A small class-conditioned spectrogram diffusion model, trained from scratch: moe top_k, 16300 steps.
Rows from block 11 of a small class-conditioned spectrogram diffusion model, named by matrix and row number. Rows with one number within an expert belong to one neuron, the router's apart. Each number is 50 + 10 x the weight over its row's rms, rounded and kept within 0 to 99. All counts start at 0.
Before each expert's rows are labels from the 100 clips, of 14848 (inputs lightly noised), where the router gives the expert most weight on average: "top examples" is what is common among them; "band" is the frequency band that holds the peak. Only what is clearly more common there than usual is listed. The data: single English command words and digits, spoken by a formant synthesiser in many voices.
# router: router (model.blocks.11.mlp.router.weight, 32x256, trained with AdamW), inputs 0-63
# up: expert up (model.blocks.11.mlp.up, 32x128x256), inputs 0-63
# down: expert down (model.blocks.11.mlp.down, 32x256x128, transposed), outputs 0-63

# expert 14
top examples: /ɝ/; /w/; word: forward; word: timer
band: 1000 to 2000 Hz
router.14:66 67 64 62 66 49 51 45 64 47 54 56 37 50 62 44 38 42 45 38 54 46 44 48 42 51 43 44 47 69 49 31 45 57 50 45 50 46 51 36 34 44 61 39 38 51 45 48 48 52 79 44 33 64 43 24 56 60 45 55 36 61 61 45
up.0:50 50 43 50 50 50 50 50 45 50 50 78 50 50 50 62 50 50 50 50 50 50 50 50 60 79 50 51 50 50 50 50 50 50 50 50 50 50 61 50 50 50 50 50 68 50 50 50 50 50 50 50 50 50 54 50 50 46 50 92 37 50 50 50
down.0:50 50 50 50 50 50 50 50 50 00 50 42 61 50 50 50 40 50 50 50 50 50 27 50 19 50 50 50 59 27 70 50 71 50 48 50 50 41 59 50 50 75 50 50 50 50 50 68 50 03 50 50 13 50 65 50 50 36 50 50 70 51 50 50
up.1:50 50 50 50 50 50 50 50 15 50 50 60 50 50 50 78 50 50 36 72 50 50 50 72 50 50 50 50 50 50 52 50 32 50 50 50 50 50 50 50 50 53 50 39 60 50 50 23 50 84 50 76 50 50 50 50 44 50 50 50 50 50 50 71
down.1:31 50 50 50 50 43 50 50 50 50 50 50 50 50 64 50 60 50 50 50 44 50 50 50 50 50 68 32 11 50 50 66 50 50 46 60 50 60 50 34 50 56 50 50 21 50 50 50 50 50 50 50 50 50 50 31 50 50 50 50 31 50 50 50
up.2:26 50 50 50 50 50 50 50 50 50 68 50 50 42 42 50 93 50 50 73 50 50 58 42 39 50 15 50 50 82 50 22 50 50 50 50 29 50 50 50 50 50 50 72 50 50 50 50 36 24 50 50 50 63 65 50 43 50 50 60 50 46 74 62
down.2:50 50 50 50 50 50 50 50 50 50 50 50 56 50 50 50 50 50 50 45 50 50 79 30 50 50 50 50 55 50 50 50 50 50 50 60 50 50 50 50 50 50 50 50 50 50 50 61 50 50 39 50 58 50 50 50 50 50 52 43 34 66 41 38
up.3:24 50 50 50 39 50 63 50 50 50 50 50 50 50 50 50 69 50 50 56 50 50 50 26 50 58 50 46 50 50 50 50 62 50 48 71 29 48 50 50 50 50 50 50 50 66 50 50 50 85 29 50 50 50 50 41 50 50 40 50 50 50 50 50
down.3:50 50 50 48 62 50 50 50 33 50 50 50 50 50 50 50 50 25 50 45 50 50 50 50 74 50 50 50 50 84 50 50 50 50 50 73 00 50 50 50 50 50 50 50 50 50 50 50 50 74 50 50 50 50 50 50 50 38 56 50 50 50 50 50
up.4:74 50 41 39 50 50 50 50 50 50 50 50 50 42 50 50 72 50 50 50 50 50 50 50 50 50 50 39 50 50 50 50 27 50 34 50 50 50 80 50 58 79 50 50 50 50 61 50 50 49 69 50 50 42 46 50 65 50 66 51 50 50 50 30
down.4:19 50 50 50 28 50 57 50 66 38 50 59 60 55 50 50 50 50 64 50 50 50 50 50 50 44 50 40 50 39 50 50 50 62 26 50 52 50 50 50 30 29 50 50 50 50 50 50 50 32 50 58 50 50 50 50 50 50 50 52 47 43 50 50
up.5:93 05 50 50 50 50 50 50 50 50 50 50 50 50 37 50 14 30 50 50 36 40 50 50 18 54 78 50 62 50 50 50 50 50 50 50 46 50 50 50 59 50 50 50 50 54 50 50 50 50 50 50 50 50 50 99 50 50 50 50 50 50 50 57
down.5:69 50 50 50 50 30 50 50 44 50 90 66 62 50 50 50 03 50 50 23 50 50 50 50 50 50 50 74 50 50 50 50 50 50 50 51 50 61 50 50 83 50 50 56 50 50 40 50 50 50 50 50 55 58 50 50 46 50 29 50 44 50 50 50
up.6:44 50 50 32 50 45 50 50 50 50 50 50 50 55 50 50 50 50 50 50 57 50 27 50 04 50 50 50 50 75 50 50 50 50 50 50 68 50 50 50 50 56 50 50 50 56 50 50 50 50 50 44 50 50 36 50 50 50 50 50 32 50 27 55
down.6:50 50 84 50 50 50 50 50 46 50 50 50 50 50 50 50 50 50 66 50 50 50 28 52 21 50 50 50 50 39 50 50 50 50 50 50 50 50 60 50 50 53 50 50 50 53 50 50 32 50 50 50 50 50 14 50 50 50 32 50 50 50 50 78
up.7:50 50 50 50 50 70 50 50 50 50 50 50 50 25 50 61 50 50 50 50 50 50 73 50 34 50 50 50 50 50 50 50 50 78 50 50 50 50 50 50 44 50 53 47 50 38 50 54 50 50 50 25 50 50 50 50 34 50 50 50 50 60 50 50
down.7:50 45 50 50 50 50 58 50 50 50 50 50 50 50 50 50 50 50 50 50 50 50 50 50 50 48 50 50 30 71 50 37 50 50 34 67 50 50 50 50 74 50 51 55 50 36 50 50 50 33 50 29 50 50 50 54 59 11 64 50 50 50 50 50
up.8:50 50 58 40 50 63 44 50 73 45 50 50 65 44 50 50 50 50 50 50 50 50 50 58 50 50 24 50 60 50 50 50 50 50 50 50 50 50 99 57 44 50 61 50 38 50 50 50 42 44 50 61 50 50 50 50 45 96 50 50 50 50 78 29
down.8:50 32 50 50 50 54 65 10 50 50 71 52 33 50 51 37 50 50 50 50 50 50 50 46 50 50 74 50 50 50 50 50 50 50 50 48 44 50 50 50 44 43 50 56 50 50 50 37 71 20 24 50 27 50 53 50 50 30 50 50 50 50 50 50
up.9:55 50 50 50 50 50 50 64 50 50 50 80 50 33 50 50 50 63 50 50 40 50 50 50 50 50 41 50 50 50 50 50 50 50 50 50 67 40 79 50 21 50 50 50 50 50 50 50 50 50 50 77 50 71 50 50 21 50 50 54 50 50 50 50
down.9:50 50 45 50 50 50 50 50 50 85 50 54 41 50 32 50 50 50 70 50 50 49 50 50 50 50 50 50 50 48 50 50 50 68 38 50 42 50 16 50 63 50 52 85 50 50 50 50 84 21 50 67 40 40 50 50 50 50 50 50 50 50 62 50
up.10:50 37 63 50 52 36 51 49 50 50 57 53 34 50 46 61 81 50 50 50 50 50 50 50 50 50 50 50 50 50 27 53 36 36 50 41 50 67 50 50 50 68 43 50 30 50 50 50 50 50 50 47 50 50 50 50 50 50 37 50 50 50 50 50
down.10:50 50 75 50 50 50 49 50 50 43 50 50 50 50 50 50 57 50 50 50 58 50 50 50 26 50 50 50 50 50 50 49 38 50 50 50 50 50 50 50 50 50 50 60 50 34 50 50 48 39 72 50 59 42 50 50 50 45 50 50 50 19 68 48
up.11:35 50 56 50 50 50 50 50 56 50 55 50 50 50 50 50 50 32 50 50 50 50 50 50 50 50 50 71 50 50 50 39 50 50 50 75 50 50 50 50 50 50 79 31 50 50 50 50 50 50 50 50 50 45 50 16 50 50 73 50 50 65 42 75
down.11:50 74 50 50 50 50 60 50 50 50 50 50 50 50 50 50 50 50 55 50 50 50 50 50 24 76 60 50 50 50 50 52 50 50 50 50 50 56 17 50 50 50 83 50 50 45 50 50 50 50 67 50 50 50 46 50 50 50 46 50 82 21 50 50

# expert 13
top examples: voice: child-like voice; /l/; /k/; mains hum
band: 1000 to 2000 Hz
router.13:99 47 45 38 54 62 53 46 48 43 48 58 36 54 52 54 58 53 38 49 53 43 53 55 56 49 47 57 42 45 47 43 52 42 51 38 49 53 37 42 57 53 39 54 54 49 50 60 62 56 41 51 50 37 55 51 51 41 59 57 56 02 46 50
up.0:35 54 50 50 60 53 53 50 50 23 50 37 41 23 57 50 78 64 50 50 67 50 50 50 50 50 50 74 27 50 60 72 50 37 50 50 50 34 50 50 50 32 50 37 45 50 36 69 50 50 50 50 73 50 50 54 78 50 50 54 50 41 31 57
down.0:50 54 53 50 55 50 27 50 50 73 50 50 50 55 42 50 50 42 50 50 50 60 62 44 76 25 46 58 39 50 50 42 36 50 50 50 35 36 44 50 39 72 50 20 50 50 71 78 34 59 50 50 37 26 50 50 72 50 38 77 50 50 32 50
up.1:26 50 50 50 50 50 68 48 50 39 50 50 50 50 50 50 68 50 25 50 59 50 39 50 50 50 50 12 50 50 93 50 50 40 50 50 50 50 50 63 50 50 50 50 71 50 50 21 50 50 50 50 28 50 50 50 32 50 50 50 50 50 50 50
down.1:50 79 50 50 50 50 50 50 50 50 47 50 50 50 50 50 50 50 25 30 50 50 50 50 50 50 50 99 50 50 50 21 50 50 50 50 50 50 72 45 09 50 50 50 50 50 50 54 50 50 50 50 50 50 50 50 51 50 50 50 50 50 79 50
up.2:50 50 50 50 82 50 50 50 50 50 37 50 50 50 75 50 50 59 50 50 50 50 93 50 50 50 50 50 50 50 50 50 50 50 50 50 50 34 50 50 50 50 50 50 50 50 50 50 50 50 50 50 50 50 47 50 52 50 50 50 50 50 50 50
down.2:50 50 50 50 50 50 50 50 31 50 50 50 79 54 50 71 50 50 54 50 50 50 50 50 50 50 42 50 50 50 50 50 50 50 00 50 50 50 26 50 50 50 50 50 50 50 50 50 45 45 55 50 50 50 50 50 50 50 50 50 50 48 81 50
up.3:50 50 50 50 50 50 50 50 50 50 50 20 50 50 50 27 36 50 36 50 66 50 85 29 29 50 50 50 57 68 50 55 50 50 29 53 50 50 50 50 50 50 30 50 50 50 50 50 50 70 50 50 50 50 50 50 50 50 50 50 50 50 50 50
down.3:08 35 50 50 50 50 50 46 50 50 50 50 50 50 50 63 50 50 50 50 50 50 50 31 50 50 50 50 50 89 50 34 50 50 32 72 50 50 50 49 50 50 50 50 50 50 50 40 50 44 50 50 50 50 50 50 50 90 50 50 50 76 50 83
up.4:50 24 32 50 50 50 58 50 50 50 42 66 50 50 50 60 50 50 50 50 73 50 66 50 62 79 50 50 50 50 59 50 50 50 50 50 29 83 75 50 50 50 50 50 50 50 50 50 50 50 42 50 42 77 50 50 24 43 50 50 15 44 50 50
down.4:50 68 43 50 50 50 56 50 50 50 33 44 50 53 50 35 50 50 50 50 50 50 50 50 50 83 50 50 50 57 58 43 50 50 50 50 36 80 67 50 50 57 50 63 50 50 44 50 50 50 50 50 64 65 50 50 14 50 50 36 86 50 50 50
up.5:50 42 50 50 50 50 67 43 50 50 50 50 50 52 50 49 50 50 50 50 50 25 50 50 50 50 50 83 50 50 85 50 50 50 50 50 50 50 18 50 50 50 50 50 50 50 50 50 50 50 50 50 50 50 50 31 50 50 41 50 67 50 70 50
down.5:50 50 50 83 50 50 50 50 50 50 50 50 50 50 50 27 50 50 50 50 50 50 50 50 50 50 50 34 50 50 50 50 50 50 50 50 46 50 50 50 50 50 50 50 50 50 50 79 50 50 27 50 50 50 50 50 41 50 50 38 50 50 39 50
up.6:50 35 50 50 50 50 89 50 50 50 50 50 50 50 50 50 50 50 48 50 50 90 50 50 50 56 50 50 50 50 50 50 73 50 50 50 50 50 50 50 50 50 50 50 50 50 48 26 91 43 50 50 50 50 50 50 50 50 50 37 50 30 50 50
down.6:50 50 51 50 50 50 50 50 50 50 50 50 50 50 50 50 50 50 50 50 50 50 50 50 50 50 50 50 49 81 50 50 50 50 63 50 50 50 50 50 50 50 50 50 50 50 50 50 50 58 50 40 50 50 50 50 50 50 50 38 50 50 50 50
up.7:41 50 58 40 50 50 50 50 50 37 50 50 50 16 57 66 50 50 50 50 50 50 43 50 45 50 50 50 50 50 50 85 56 50 39 50 29 50 50 50 62 72 50 57 50 56 50 34 30 50 41 50 50 50 70 50 50 50 82 62 58 35 57 50
down.7:50 67 50 50 44 50 46 50 50 58 50 41 50 64 50 34 37 38 50 50 50 50 42 50 50 50 50 50 50 50 50 31 43 63 50 50 41 50 60 45 50 32 42 50 59 50 50 50 14 50 50 50 50 51 50 50 51 61 30 66 33 50 50 62
up.8:50 50 50 50 21 50 70 76 50 76 50 69 50 47 50 39 94 73 53 50 28 50 50 36 50 68 32 65 68 50 50 50 50 36 50 50 41 28 50 50 50 41 65 50 50 50 50 26 50 67 50 50 50 45 29 33 50 50 53 50 37 50 50 46
down.8:32 50 50 50 50 50 52 39 50 50 50 37 50 45 50 74 76 50 50 82 50 50 50 50 50 50 43 52 68 50 50 53 50 80 77 50 38 50 50 49 50 65 50 50 50 53 50 40 41 50 50 50 50 50 52 32 50 52 50 50 89 50 50 50
up.9:23 50 50 50 50 50 50 50 50 50 50 50 35 50 50 50 50 45 50 50 67 50 50 50 50 17 50 50 50 67 70 50 50 42 50 91 50 50 68 50 50 50 50 50 50 50 50 50 50 50 50 50 50 50 50 50 50 52 50 40 50 50 77 26
down.9:50 50 78 50 50 50 32 73 50 50 50 50 50 50 50 50 50 32 64 50 59 50 50 50 50 50 50 50 50 50 50 50 50 50 50 50 50 50 50 54 50 50 50 50 50 50 50 50 48 71 50 50 50 50 56 50 50 50 50 74 50 50 50 50
up.10:26 87 50 50 50 50 22 50 50 50 80 52 50 50 50 50 20 50 27 50 50 50 50 60 50 50 19 50 50 50 50 50 50 50 50 50 64 50 50 60 62 50 50 50 68 50 53 50 50 50 50 50 50 65 50 50 50 25 70 50 50 22 50 34
down.10:50 50 50 50 50 61 50 44 50 67 62 50 39 50 50 32 50 57 50 50 88 42 50 44 16 50 40 50 38 50 50 50 50 50 47 50 50 50 50 50 50 50 50 23 45 50 50 50 50 62 51 50 50 67 67 50 50 49 12 50 50 61 50 08
up.11:41 50 50 50 50 50 50 50 52 50 50 50 50 50 70 35 86 50 50 42 50 50 50 38 50 41 71 50 20 50 50 72 67 50 50 50 80 72 50 50 50 50 50 50 50 50 50 50 50 50 50 50 50 50 50 50 50 47 50 50 50 50 50 50
down.11:50 50 50 50 50 37 50 50 50 32 50 50 50 31 50 50 50 50 50 50 50 50 50 50 50 66 50 50 90 50 50 49 77 50 50 50 52 50 50 49 50 50 50 51 53 50 53 50 50 50 50 50 69 50 51 50 50 34 50 50 50 50 50 50

# expert 12
top examples: /k/; /s/; /ɪ/; word: six
band: 1000 to 2000 Hz
router.12:94 61 59 57 55 53 38 44 73 67 51 48 60 53 37 51 56 59 56 62 44 65 26 53 36 53 52 54 54 34 59 49 39 65 58 54 52 47 56 37 46 52 55 56 49 46 49 48 39 48 51 36 63 44 58 69 36 40 46 60 53 47 63 64
up.0:50 50 61 38 50 42 40 50 50 50 36 50 50 50 50 58 50 50 50 50 50 50 50 50 41 50 32 50 50 50 50 46 50 50 74 50 44 50 50 50 76 50 50 55 50 50 44 50 50 50 74 50 43 50 67 50 68 50 50 54 28 09 50 50
down.0:57 30 39 50 50 61 50 50 50 41 50 50 67 46 30 64 50 50 50 50 50 50 50 50 61 50 50 57 50 50 21 48 50 32 50 50 50 24 50 50 50 50 50 50 45 50 37 36 47 44 67 34 64 64 50 50 50 50 42 50 50 65 50 50
up.1:50 50 50 46 35 50 50 50 50 50 50 50 50 28 50 50 50 10 50 50 50 50 16 50 50 73 50 50 20 50 72 50 30 50 50 64 50 50 50 50 21 50 27 50 50 50 50 50 66 50 18 40 50 50 50 50 77 25 50 18 50 50 50 50
down.1:50 50 50 33 50 50 50 41 35 42 63 50 36 50 50 53 50 15 48 50 72 53 50 50 50 50 50 74 50 62 50 50 50 50 38 50 50 51 50 50 50 50 22 50 50 50 50 54 50 50 76 50 50 50 50 50 63 50 50 48 50 50 50 50
up.2:50 50 50 50 50 50 50 50 57 50 37 50 22 50 50 50 50 50 50 50 84 50 50 50 50 50 50 50 65 50 50 50 50 42 50 24 50 50 50 35 50 50 50 50 50 60 50 50 50 50 50 50 50 50 50 81 50 50 50 62 50 42 50 50
down.2:50 50 50 50 50 12 50 50 50 50 50 50 50 50 50 56 50 50 50 50 32 50 50 50 50 50 50 50 62 50 50 50 50 50 50 50 50 50 50 28 50 42 50 50 50 50 56 50 50 50 50 60 50 50 50 50 50 50 50 50 50 32 50 50
up.3:50 28 50 38 56 37 50 50 50 50 50 47 50 50 50 56 50 50 50 50 50 52 57 36 50 50 23 50 50 50 75 37 50 40 50 50 50 66 50 24 50 50 50 50 50 50 50 17 96 50 45 55 50 50 30 80 77 50 37 50 34 50 50 50
down.3:50 50 50 50 47 50 50 50 50 65 50 50 50 50 20 38 50 99 50 50 50 50 77 29 50 50 49 50 50 50 50 50 50 50 50 39 50 38 50 50 73 50 61 61 50 99 50 50 50 38 35 50 50 50 50 50 50 50 50 34 50 06 50 41
up.4:50 53 50 23 50 50 35 50 50 50 50 71 36 29 30 56 27 50 50 50 50 25 50 50 31 50 50 50 50 76 50 50 50 50 50 50 72 50 50 50 50 55 50 50 52 50 50 50 50 50 50 50 50 50 50 50 50 36 50 50 50 26 54 50
down.4:50 50 67 50 50 50 50 47 50 50 50 18 33 71 12 39 69 50 50 50 57 50 50 50 50 29 66 29 45 50 50 50 50 50 50 50 79 46 41 50 28 32 76 50 50 50 44 34 50 50 18 60 50 50 50 50 44 33 61 53 50 77 50 50
up.5:50 50 50 75 50 49 50 50 52 50 50 50 50 50 21 50 68 50 50 50 77 50 73 49 50 44 50 50 72 50 20 50 50 57 50 50 50 18 50 50 50 50 37 50 50 60 50 50 20 43 50 50 50 50 50 58 50 69 74 50 50 50 41 50
down.5:50 50 50 50 50 50 50 50 50 50 50 51 18 50 50 50 50 50 50 50 50 50 50 50 50 50 50 50 50 50 00 50 50 50 50 38 50 50 50 50 50 50 62 50 50 50 50 50 50 33 50 32 50 50 50 08 50 50 50 50 50 50 50 50
up.6:50 50 50 50 50 50 75 50 60 47 50 50 46 50 50 50 50 50 50 50 50 79 67 46 50 50 57 47 70 33 50 67 50 50 56 36 50 50 50 50 50 73 50 50 50 50 50 67 50 24 62 50 50 50 50 60 50 50 50 56 50 50 41 50
down.6:50 50 50 28 50 50 50 50 41 50 50 50 50 52 50 50 50 69 50 42 50 62 38 12 50 50 50 51 50 50 50 50 50 50 50 63 50 50 50 50 50 50 74 50 50 50 50 50 50 50 61 50 58 50 50 62 50 58 69 60 50 50 58 44
up.7:66 50 69 50 50 50 50 50 50 50 54 45 04 50 50 55 50 50 50 50 32 29 79 50 50 50 50 50 56 25 22 63 50 50 96 50 50 50 50 54 77 50 72 50 50 33 50 50 50 49 50 50 50 68 50 25 50 50 42 78 50 50 31 50
down.7:50 45 50 50 50 50 47 51 50 40 50 50 76 50 50 50 50 50 50 50 50 50 50 50 50 50 50 50 50 99 37 49 50 50 50 61 50 41 50 50 50 47 50 50 50 50 50 50 50 50 57 50 50 53 50 50 50 50 48 50 50 50 50 54
up.8:50 41 50 50 29 37 38 50 50 50 50 50 63 30 50 50 62 50 50 50 49 28 50 50 69 36 50 50 50 50 20 50 50 50 37 50 50 34 29 50 50 50 50 50 50 50 65 50 50 50 50 50 50 50 50 38 57 50 34 50 43 84 50 50
down.8:50 50 50 41 50 56 45 50 50 39 50 50 50 50 41 50 45 50 50 51 66 22 06 64 50 50 50 50 50 93 50 50 50 50 50 50 50 50 50 50 25 50 50 50 50 50 50 50 50 13 25 50 50 50 53 50 47 50 63 50 50 28 50 34
up.9:33 66 50 50 50 50 50 72 50 50 50 50 50 50 54 50 47 50 50 50 36 36 50 50 50 50 50 54 64 50 00 50 72 50 50 50 50 50 35 50 50 65 79 50 50 50 50 50 57 62 80 50 77 44 50 14 50 50 50 28 50 50 50 39
down.9:50 50 51 50 50 23 50 50 50 50 50 54 27 50 71 50 50 50 50 62 53 58 50 50 50 50 50 50 49 01 81 61 50 50 35 49 50 50 50 50 77 50 50 51 50 50 50 51 50 50 61 61 50 50 50 50 50 58 50 50 50 74 49 85
up.10:50 50 50 50 50 50 50 81 50 50 50 50 50 50 50 50 29 50 50 50 50 74 31 50 37 50 50 50 50 50 56 50 50 50 50 50 50 50 50 50 50 50 50 50 50 70 50 50 50 50 50 50 76 50 50 50 50 50 50 50 50 31 50 69
down.10:50 50 50 50 50 50 33 50 50 50 50 50 35 50 18 50 50 29 51 50 50 50 41 36 34 50 50 50 50 50 50 50 50 50 35 50 50 50 50 50 50 50 50 50 50 78 50 50 45 46 50 36 50 50 50 50 50 50 66 50 50 37 50 50
up.11:50 50 50 50 28 50 50 50 50 45 50 50 50 50 40 53 76 50 50 55 50 50 48 50 50 50 50 50 31 49 50 50 50 50 50 35 50 50 67 29 20 50 50 50 30 50 60 50 71 50 28 50 62 50 50 50 50 56 50 41 50 27 50 50
down.11:50 62 50 50 50 45 50 50 50 34 66 50 40 50 50 44 50 30 50 50 50 50 80 50 50 50 50 50 50 50 69 50 50 50 67 50 50 50 40 50 53 53 29 50 50 49 50 37 50 51 50 50 50 50 55 22 62 50 50 55 50 50 53 50

# expert 24
top examples: reverberation; /p/; /ʊ/; /ʃ/
band: 2000 to 4000 Hz
router.24:65 35 60 60 33 48 50 59 61 38 59 48 60 57 58 47 36 50 61 42 60 53 48 35 54 26 74 30 61 57 48 38 43 61 45 48 36 27 47 42 31 33 56 61 57 56 74 49 48 47 48 44 74 42 49 40 54 46 58 46 62 63 54 50
up.0:50 37 50 50 24 50 50 82 48 53 36 37 50 39 50 50 29 50 50 50 50 50 50 50 50 50 50 64 31 50 50 50 50 59 50 72 75 50 50 50 50 50 50 50 50 65 50 50 50 68 63 50 50 50 50 50 50 50 50 50 40 90 50 50
down.0:56 50 50 50 50 50 67 50 50 50 50 50 50 50 50 50 68 50 50 72 34 62 43 50 50 50 50 50 46 30 50 50 50 48 64 50 50 51 50 64 50 50 14 50 50 50 50 50 50 50 52 50 50 50 50 79 50 50 50 43 50 50 57 65
up.1:38 38 35 38 41 50 50 67 50 50 50 50 50 50 50 50 50 50 31 50 50 50 50 50 69 50 74 50 57 29 09 44 50 60 34 50 50 50 82 34 50 50 69 60 48 50 50 50 50 50 61 60 50 50 50 50 50 50 50 50 26 49 72 50
down.1:59 50 56 38 50 40 50 60 61 50 50 68 50 52 50 35 72 50 50 50 50 76 50 27 24 50 28 50 50 50 62 59 50 71 49 50 50 50 50 50 50 50 50 50 50 50 44 50 74 50 71 50 50 50 50 50 34 50 50 50 50 50 50 50
up.2:50 45 50 24 50 30 50 50 39 34 27 27 38 54 41 50 50 71 50 30 50 50 33 50 43 50 48 76 50 50 50 62 25 50 50 50 50 37 50 50 44 50 50 63 31 50 50 65 50 44 60 50 50 45 50 50 50 55 52 35 51 50 76 50
down.2:50 50 50 50 50 50 50 50 50 50 50 41 50 50 69 46 35 15 50 50 50 50 50 51 50 50 52 50 60 33 50 57 50 50 58 50 50 50 50 50 50 32 45 64 50 50 50 50 50 42 56 50 50 40 47 86 50 50 58 50 62 33 50 50
up.3:50 50 50 47 50 50 50 50 50 50 28 50 50 18 70 77 50 66 50 50 06 50 50 62 03 50 50 42 50 50 80 45 50 50 50 50 50 50 36 45 30 78 50 50 50 50 50 50 50 50 45 50 50 50 50 50 50 50 57 50 50 50 48 50
down.3:50 52 41 50 50 55 62 50 50 47 50 50 50 50 50 50 50 89 50 50 50 50 50 50 26 50 50 50 50 50 50 50 50 50 50 50 50 50 45 42 50 50 23 14 50 14 50 50 50 50 19 45 50 39 50 50 43 50 50 50 50 88 50 50
up.4:50 50 50 50 17 50 50 59 50 50 50 23 40 50 50 58 50 07 50 50 70 48 50 50 50 64 77 50 50 86 50 43 32 50 50 50 50 50 50 50 50 63 20 50 50 50 50 50 50 50 52 50 54 50 71 70 50 50 50 50 50 50 50 50
down.4:50 57 50 50 50 61 50 50 50 31 50 50 52 50 50 50 45 50 50 50 50 50 36 38 61 50 50 50 50 72 23 57 50 50 50 50 50 50 50 41 85 50 66 50 50 50 50 50 50 50 50 50 50 44 51 45 50 50 50 50 50 50 50 50
up.5:31 50 50 50 50 50 73 50 86 50 50 50 50 50 58 50 50 50 50 59 50 50 50 50 50 50 50 50 50 50 50 50 50 50 46 50 50 32 50 50 50 50 50 54 50 55 50 48 24 50 61 50 50 50 50 27 36 50 50 50 50 58 50 50
down.5:14 61 50 50 36 50 33 50 77 63 50 50 84 50 50 34 69 49 74 55 27 50 50 50 50 50 50 62 18 21 50 50 50 50 72 50 50 53 50 50 70 50 50 50 50 50 45 50 50 50 30 54 50 50 50 50 50 35 50 50 50 50 60 50
up.6:50 50 50 50 62 50 50 50 50 50 50 50 50 50 50 50 50 50 50 50 50 50 50 50 50 60 50 50 50 50 60 50 50 50 67 54 50 50 50 45 50 70 50 50 50 50 50 50 50 06 50 74 50 50 29 68 38 50 40 50 78 46 50 35
down.6:50 50 50 56 50 50 50 50 50 55 51 50 50 86 50 44 50 50 71 36 50 50 50 50 50 50 45 63 55 72 50 67 50 54 57 50 50 43 50 50 60 50 50 50 50 50 50 50 50 05 50 70 63 21 48 50 50 50 66 50 49 62 45 50
up.7:50 50 50 50 94 50 50 50 50 50 50 50 50 50 36 21 50 50 49 50 50 50 50 50 50 50 50 50 50 50 50 57 50 50 50 59 50 50 61 50 83 50 77 50 50 50 50 50 31 50 50 50 50 50 50 67 50 30 50 50 59 50 24 50
down.7:50 50 50 83 50 50 50 50 50 50 50 50 35 58 50 50 50 50 50 50 50 50 50 50 50 50 50 50 50 50 50 50 50 50 50 50 50 50 50 50 09 50 50 50 50 50 50 50 50 50 91 38 50 50 50 50 50 40 68 65 50 50 50 50
up.8:32 59 50 28 50 50 74 72 54 50 50 59 85 38 50 50 64 28 42 50 18 50 50 50 65 64 74 33 50 50 50 50 50 50 50 50 58 50 50 51 31 62 37 50 50 50 67 50 50 70 23 50 50 50 50 50 50 50 50 50 50 50 50 32
down.8:00 28 50 33 50 72 50 50 66 50 50 50 50 50 50 50 50 62 50 50 55 50 50 50 50 54 69 50 50 73 50 50 50 50 50 50 50 34 50 50 50 50 50 50 50 50 53 50 74 50 54 36 50 50 50 53 50 34 50 50 46 50 61 33
up.9:50 38 50 34 36 50 47 50 50 50 50 50 57 50 58 50 45 38 50 50 50 50 44 29 24 50 50 28 50 50 41 35 50 50 50 50 50 50 60 62 50 50 50 50 56 23 50 52 60 50 50 50 50 50 50 50 50 18 66 50 49 50 50 70
down.9:50 50 50 50 72 50 61 41 38 42 50 50 50 50 50 50 24 50 55 50 50 50 50 50 88 50 50 63 65 86 46 50 58 50 45 50 50 43 50 59 50 50 50 51 50 50 53 50 50 50 65 50 50 50 50 50 50 44 50 50 50 50 50 50
up.10:47 50 53 50 36 50 50 50 36 23 50 50 44 50 50 50 50 50 50 70 70 35 74 27 50 50 50 79 50 53 50 50 50 50 50 34 39 50 50 50 50 50 50 93 50 50 50 68 49 50 50 50 50 50 50 50 50 50 50 50 42 68 75 54
down.10:50 50 50 31 50 27 50 59 50 50 50 50 23 50 75 50 50 50 50 50 50 16 71 56 50 50 55 50 50 23 50 48 50 50 41 50 50 50 50 50 50 50 62 57 79 49 50 50 50 45 52 55 36 50 50 50 50 50 50 50 50 39 57 84
up.11:50 50 50 17 50 50 50 50 56 50 50 50 50 71 50 30 50 50 50 57 50 50 50 44 50 50 50 50 50 50 30 44 50 50 50 50 50 50 50 50 50 50 50 47 50 12 65 50 50 50 73 59 50 53 50 50 50 50 76 50 50 50 50 50
down.11:76 50 50 46 43 50 50 29 50 50 61 50 64 50 34 50 50 50 50 50 52 50 44 50 50 50 50 50 50 84 40 47 52 50 50 50 50 50 50 50 81 50 67 50 53 50 50 50 50 50 34 50 50 50 50 50 50 50 50 50 50 38 50 17